A small CTC audio transcriber, trained from scratch: width 256, 39062 training examples.
Rows from block 3 of a small CTC audio transcriber, named by matrix and row number. Rows with one number belong to one neuron. Each number is 128 + 32 x the weight over its row's rms, rounded and kept within 0 to 255. All counts start at 0.
Before each neuron's rows are labels from the 100 clips, of 14976, where the neuron reaches its largest size: "strongest on" is what is common among them. Only what is clearly more common there than usual is listed. The data: babble in 24 made-up languages, each with its own sounds, syllables and stress or tones, from a formant synthesiser. In brackets: how many of the 100.
# gate: MLP gate (model.blocks.3.mlp.gate.weight, 672x256), inputs 128-255
# fc1: MLP up (model.blocks.3.mlp.fc1.weight, 672x256), inputs 128-255
# fc2: MLP down (model.blocks.3.mlp.fc2.weight, 256x672, transposed), outputs 128-255

strongest on: /ʒ/ (40)
gate.487 [167  81 163 137  51 154 102 144 137 115 160 133 137  95 147 106 139 173 135 142 175 173 116 126 149 166 178 158 152 152 139 149  86 109 125 129 101 129 146 139  96 125 100  89 152 162 125  92 175 128 106 112  96 102 181 147  99 183 152  76 134  89 156 126 136 148 161 115  73 115 145 109 138 149 124 121  83  93 110 107 126 108 110 143 131  85 161  99 168 151 213  61 170 111 160 133 130 128  35  98 138 104 188 192 119 149 206 212  83 104 110 189 143 131 140  98 148 135 129 128 138 132 210  73 115 110 160  99]
fc1.487 [100 106  97 151 144  90 199 126  80 100 133 152 176 148 149 146 151  85 103 138 133  90 132  98 128 143 164 161 159 167 155 120  83 150 190  88 116 104 113 186 196 141  88  71 124 103 140 106 130 128 104 184 107 123 159 101 139 153 108  92 184 106 175 140 167 153 109 118  61  93 107 195 147 104 123 113  97 122 158 180 107 197 135 145 145 153  84 163 161  85 115 166 104  65 107 116  80 163 151 128 135 116 193 163 166 174 111 100 167 155  88 106  18  96 130 140 171 122 175 138 143 145  82 128 120  97 122 133]
fc2.487 [109 110 162 157  65 174 159 120  93 102 126  44 131 133  91 113 152 100 127 139 108 157 160 128  92  76 136 121 108 144  83 100 114 135 132 135 149 131 124  83  98 125 149 106 136 123 152 162  96 101 170 146  95  87  85 160 167 121 111 130 115 173 152 149 155 143 154 109 146 149 101 123  74 197 129 129 124 139  83  92  95 165 155 134 142 163 121 210 101 127 134 147 111 108 177 112 136 126  73 161 114  97 119 155 115 143 119 109 106 173 104 106 105 128 133  87  98 105 147 193 162 176  90 147 138  87 135 146]

strongest on: /ts/ (62); /p/ (41); /z/ (37)
gate.389 [172 137 153 122 125 122 130 177  96 182 187 151 157 152 119 110 101 112  92 113  87 170  96 132 169 125 132 123  68 146  91 169  92 178 139  72 176  87  87 154 118 138 102 141  96 133  75 133 171 178 152 119 138  75 111 101 147 142 154 144 137 162 153 113  62 145 114  82 131 128  91 127  97 181 109 126 122 152  71 107  77 134 149 111 121  83  90 130 131  86 123 123  78 132 109 150 179 108  99 112  98 156 116  68  95 191  94  74  55 117 101  97 143 131 130 143 165 178 106 141 113 143  99 105 134 137 149 150]
fc1.389 [ 94 165 147 149 109 104 112 128  70 152 115 175 149 140  87  89 142  83 166  86 130 124 176 112 133  80 154 149 157 128 131 145 127 155 106 106 117 147 147 150 146 117  85 139 175 162  84 106 158 171 108 170 197 151  61 106 151  98 126 134 147 158 108 168 115 121 145  91  84  73  95 157 131 126 107 103 150 155 143 140  76  71  96 112 139 142 111 127 135 147  47 118 111 161 126 110 107 127  54 130 129 131 167  94 114 141 147 114 177  91 111  32 167 118 134 131 120 130 139 143 175 124 108 142 114 148 117 195]
fc2.389 [119 118 116 155 180 112 169 129 126 128 176 170 124 160 160 116  86  93 155  75 205 104 101 147 124 128 132 165 111 145 133 154 117 160 115 143 159  89 138 112  74 109 118 132  94  98 188 131 120 107 141 144  94 136 111 118  96  98 119 145 150 125 124 134 124 163 147 137 110 161 157 138  98 122 164 110 160 157 105  88 127 149  88 191 161 125 132  66 161 158 113 123 173 103 155 167 134 164 165 197 136 143 156 157  79 116 104 126 130 118 194  94 175 149 129 198 146 138  89 182 140 111 108 126 143 152  43  79]

strongest on: /ts/ (62); thin (high-pass) (38); /s/ (36); /ɑ/ (36)
gate.519 [ 43 155 151 120 119 114  61 138 126 164  79  91 114 125 115 102 125 123  96 138 144 160 131 152 151  96 143 128 136 139 176 142 123 128 167 147 169 181 173 150 162 147 175  99 108 114 111 120 172  99  25 154 145  83 113  64  83 164 128 138 145 171 105 130 153 112 126 104 163  99 120 167 121 125 161 170 128 102 150 132 160 172 132 124 170 120 130  88  75 107 173 125 108 115 115 123  96  58 148 128 105  83 132 145 114 113 133 120 174 126 130 192 130 138 178  80 131 130 140 113 138 131 142 135  87  98 187 140]
fc1.519 [197 161 123 117 135 157  59 143 104  99  94 168 113  81 156 129  97 157 122 127 125  81 107  77 158 146 162 111 132 147 172 154  83 138 141 183 108 107 146  57  77 155 167 215 148 104 122  68 106 125 118 176  96 133 189  88 175  89 137 143 128 138 105 167 130 118 143 144 115  66 100 137 166 157 213 126 216 135 118 187 127 149 167  96 117 112 134  88 133 108 143 105 133 107 116  60 130 138 152 139 101 119  83 116 135 124 174 180 100 151 111 110 127 188  46 125 121 137 150  88  87 122 129 121  86 123 106 115]
fc2.519 [119 143 132 138 103 111 182  68 133 106 156 123 101 125  90 142 153 122  91 106 164  94  72 160 112  77 143 106 141  95 150  92 127 192 121 168 165 158  85 191 114 150 143  87 131 173 154 143  97 117 202 116 100 143 170 163 120 206 173 124 105 133 128 105 133 122 117 131  64 148 121  81  74 127  93 124  82 101 137  56 131 132 147 220 142 147 102 132 117 116 129 198 106  99 122 143 129 114 103 129 161 177 159 168 107 132  90  74 171  86 125 124 110 113 146 179 153 147  91  79 118 145 100 132 111 139 164 131]

strongest on: voice: child-like voice (78); rumble (47); pink noise (37); muffled (low-pass) (29)
gate.234 [109 123 181  95 154  99 136 253 124 118 139  76 131 152 114 107 147 119  84 152  86 126 100 139 146  95 158 168 151 159 123 127 127 121 104 170 119  98 117 119 159 174 106 112 121 136  87  88 119 126 102 110  95 211 142 111 142 136 125 169 155  78 113 150 189 133 100 167 166 110 143  65 129 153 139 119 125 135 106 148 172 176 116 136  84 100 166  96 139 113 144  98 194 129  93 116 113 137 140 142 175 134 106  88 157  93 122 161 143 100 114 149 168 157 148 169 131 108 182 169  55 101  77 163 173 134 128  84]
fc1.234 [100 113 127 112  78  70 141 102 158 122 169 118 193  74 116 140 212  99 154 141  72 143 160 128 171 131 150 115 150 159 108 142 128 146 131 121 169 114 141 157 109 143 114 140 128 117 100  85 114 197 160 138 114 124 103 199 139 145 136  96 182 136 150 173  98 119 111 149 110 135  88  98 168 116  59 109  98 174 120 146 119 123 156 165  82 158  78 132 136 137 142 127 107 154 125  99 154 117 146 133 157 151 132 166 141 131 160 142 145 141 135  87 127 126  46 122 128 149 164 149 176 188 139 113  75 178  55 188]
fc2.234 [ 76 182 192 118 179  93  91 136 112 140 101 129 114 101 145 118 148 110 121 133 159 152 112 158  94 174 146 133 114 141 102 158 114 105 111  97 119 135 151 152 121 151  57 108 147 149 148 138 131 150  72  67 114 193 106  81 102 136  82 118  99 160 159 109 154 202  83  84 135 154 118 128  95 113 140 131 129 110 114 115 163 122  96 121 186 106 144 119 160 149 108  81 155 116 145 162 157 145 108 144 115 159  71 111 176  72 138  99 111 109  79 154 117  93 120  66 139  92  96 114  94 102 128 125 193  74 176 136]

strongest on: /ts/ (54); /s/ (35)
gate.385 [ 79 155 111 110 113 130 144 131 171 158 186 149 112 132 115  95  59 157 167 119 135  80 168 149 155 123 177 126 108 194  95  73  89 179  80 119 164 125  73 132 114 133  96 128  93 146 132 134 145 181 102 149  96 118 101 126  99  92  96 126 127 183 109 185 117 110 137 164  78 115 116 174 182 130 102 158 156  80 108  68  78 127  88 147  96  82 143  63 177 162 114  86  79 172 139 127  47 117 100 186 109 131 121  94 108 145 158  92 103 113 110 161 141 135 119 170 140 124 111 167 112 118  98  92 121  99 144 101]
fc1.385 [ 82 143 117  83  86 108 168 126 168 137 189 128 151 139  84 108  70 132 156 138 154 111 105 109 148 116 155  97  95 179  76  76  99 212 118 115 156 128  44 146 118 121 114 132 136 138 138 137 179 147  97 158 105  77  97 143  99  77 131 161 130 197 110 176 115  99 158 121  85 106 128 133 181 133 129 168 125  69 115  88  87 133 120 149  98 101 148 113 199 150 102 120 127 133 142 121  56 146 111 197  96 119 131 116 133 124 164 106  97  76 130 144 133 161 136 166 146 139 130 133 133 125  93  71 107 107 107 106]
fc2.385 [135  90 126 117 169 173 135 130  82 119 111 106  83 121 115 181 113 117  72 109  98 143 101 171 139 166 201 157 130 128 113 133 178 151 150 200 109  97 172  74 150 140 114 107 125  83 100 130 149 128 102 117 152  84 137  96 100  95 155 103 185  89 140  96 134 109 141 106 129 118 169 137 124 145 163 142 111  93 129 116 182 124 106 150  65  97 119 101  80 116 138 101 128 156 133 197 118 116 104 158  62 116 174 163 114 122  97 111 129 136 153 162 111 144 133 138 141 122 104 144 108  51  89  82 106 190 136 125]

strongest on: voice: child-like voice (87); reverberation (75)
gate.32 [132 199 116 120 105 116 133 121  60 111 115  78 156 142 136 127 135 164 219 192  74 147 136 133 153 111 111  92  92 162 168 125 153 138 150  98 170 118 133 138 140 128 101  58  92 123 174 151 154 144 181 137 121 151 125 116 121 121 145 148 112 127 139 153 159 137 107  98 166  92 150  85 149 111 149 110 151 149 105 105  79 143 107 151 151 101 191 140 123 109 129 172  82  97  75 120 110  78 135 169 136 150  56 144 137 117 141 157  86 101 158 134 140 160  93  71 121 147 132 156  88  52 225  98 190 134 113 159]
fc1.32 [ 73 172 124 129 143  92 104 148  84  63 127  91 125 168  85 118 105 139 111 130  47 113 134 152 104  93 105 128 132 128 130 123  94 110 146 108 161  85 114 123 152 166 170 138 125 120 124 113 144 121 124 130 116 112 165 105 135 121 135 153 125 182  76 145 161 120 104 142 143  72 166 196 111 139 144 131 137 170  88 119 134 155 118 102 136 104 163 160  63  93 138 110 132 121 159  81 128 113 128 147 132 167   0  87 167  77 172 184  92 122 162  94 166 174 118 123 152 129 140 163 142 121 170  93 119 162 173 126]
fc2.32 [146 115 145 179 149 186 191 146 126 145 108 155 164  70 142 130 170 159 146 122 131 147 150  88 128  81 162 159 127 116 195 130 148 155 116 121 130 201 178 100 116  91 150 130 163  96 125 175 125 140 129 124 101 141  93 171 175  68 179  89  92  95 191  89 106 142  36 162 113 125 133 111 167 155 107 144 109 192 133 116 112 111 117 120 168 158 106  90 169 148  88 162 100  87 102 146  78 151 147  93  98 114 105 158 123 130 107 103 113 163 133 124  99 108 158 177  71 106 109 127 145 110 106 119 176  90 158  98]

strongest on: /ts/ (81); reverberation (78); /ð/ (30)
gate.162 [184  63 120 143 173  83 142 164 161 121 231 108 124 126 133 107 110  94 100 188 117  48 149 200 121 123 165 147  73  82 104 145 102 152 120  94 191 103  52 128 154 165 163 136  96 118 126 106 110 141  99 108 179 118 149 151 139 154 148 143 130 160 171  79 128  81 130 137  86 125 131 149 102 153 126 143 129 127 113  93 107 171  96 178  67 111 125  77 102 153 163 147 109 116 146 126 134 161 117 158 121 143 154 118 112  97 108 124  79 148 151 113 160 156 111 185  67 169 188 105 104 117 110 114 104 165 125  95]
fc1.162 [ 45 174 136 127 118 159 139 143 104 134  95 154 172 124 126 126 146 180 145 118  99 229 102  94 147 134 108 109 179 178 151 120 151 110 153 150  92 121 201 119 141 120 134  98 192 171 144 149 173 166 163 157 102 104 160  96 173  54 130 145 131  88 115 205 108 154 126 136 171 101 130  98 127 142 133 119 101 113 173 124 100 123 174 131 170 136 106 166 179  96 124 106  91 166  73 113 111  76 114  39  96 128 138  92 146 134 131 163 172 126  92 139 110  79 143 129 136 121 116 118 132 139 158 122 134  91 107 155]
fc2.162 [ 94 152 114 163  62  70 136 145 159 121 110 163 106 127 151 107 106 124 125 113 124 123 116 140  92 158  88 139 111 135 140 171 128 134  80  37 161 113 135 133 134 129 155 149 129 173  96 185 166 163  94 151  60 131 128 163 170 138 164 135 139 128 162 144 110 146 117  92 182 118 129 101 114  99 100 112 103 102  79  63 137 153 116 142 154  60 137 103 151 141  74 122 117 128 148 120 116 120 153 141 101 148 112  97 111 137  89 129 110 116 162 100 218  83 136 218 161  86 146 169 172 157 154 112 139 108 121  98]

strongest on: voice: child-like voice (99); /i/ (38); /e/ (35)
gate.502 [135 140  83 100 149 150 159 126 155 150  86  79  78 175 133 147 127 148 133  75 123 145  86 135 112 100 149  74 130 165  93 132 160 190 183 218 125 100 131  94 124 136 127 197 110 156  84 119 155 145 181 119 109 189  88 149 108  75  70 120 122  54 175 146  82  89 118 128 116 103 122 142 104 119 129 133  92  91 135 149 129 140 104 146 162 111 130 145 123 132 135 114  79 171 116 122 104 131  49  99 134 156 150 167 185 132 112 123 126 128 191 118 146 221  73 168 165 151 182 158 103 122  76 152  84 138  82 144]
fc1.502 [112  62 141 168 103  96 121 125  78 175  96 167 146 156 124 120 106 174  53 154  71 123 108 120  95 145 116 111 143 146 199  79  82  34 141  53 157 182 174 124 121 135 156 116 136  94 149 175 159 158 142  95 149 167 128 110 138 117 169 102  66 152  81 162 106 140  95 111 129 180 121 118 152 133 139  72 163  93 126 106 150 122 175 104  69 146 103 106 117 156 121 104 146  93 149 100 167 132 127 127  95 123  80 135  82 118 206  98 126  85 151 146 166 137 146  97 135 152 117 108 125 131  96 142 171 146 135  98]
fc2.502 [150  93 124 146 108 142 153 143 124 126 146  78 127 166 118 105 132  98 128 110 130  85 138 159 135 174 171 120 110 135 159 101 105 127 140 107  97 166  77  83 143 175 135 124 160 167 173 127 142 142 129 123  76 170  80 125 130 116 158 130 161 138 164 160 125 120  87 138 120 133 116 123 176 127 130  95 143 168  97  82 103 147 157  90 137 180 109 129 173  60 121 150  99 124  92 118 135 160 119 140 172 150 128 161 152  52  66 171 123 116 124 153 146 136 140  55 169 134 131 162 101 168 142 127 129 194 126 195]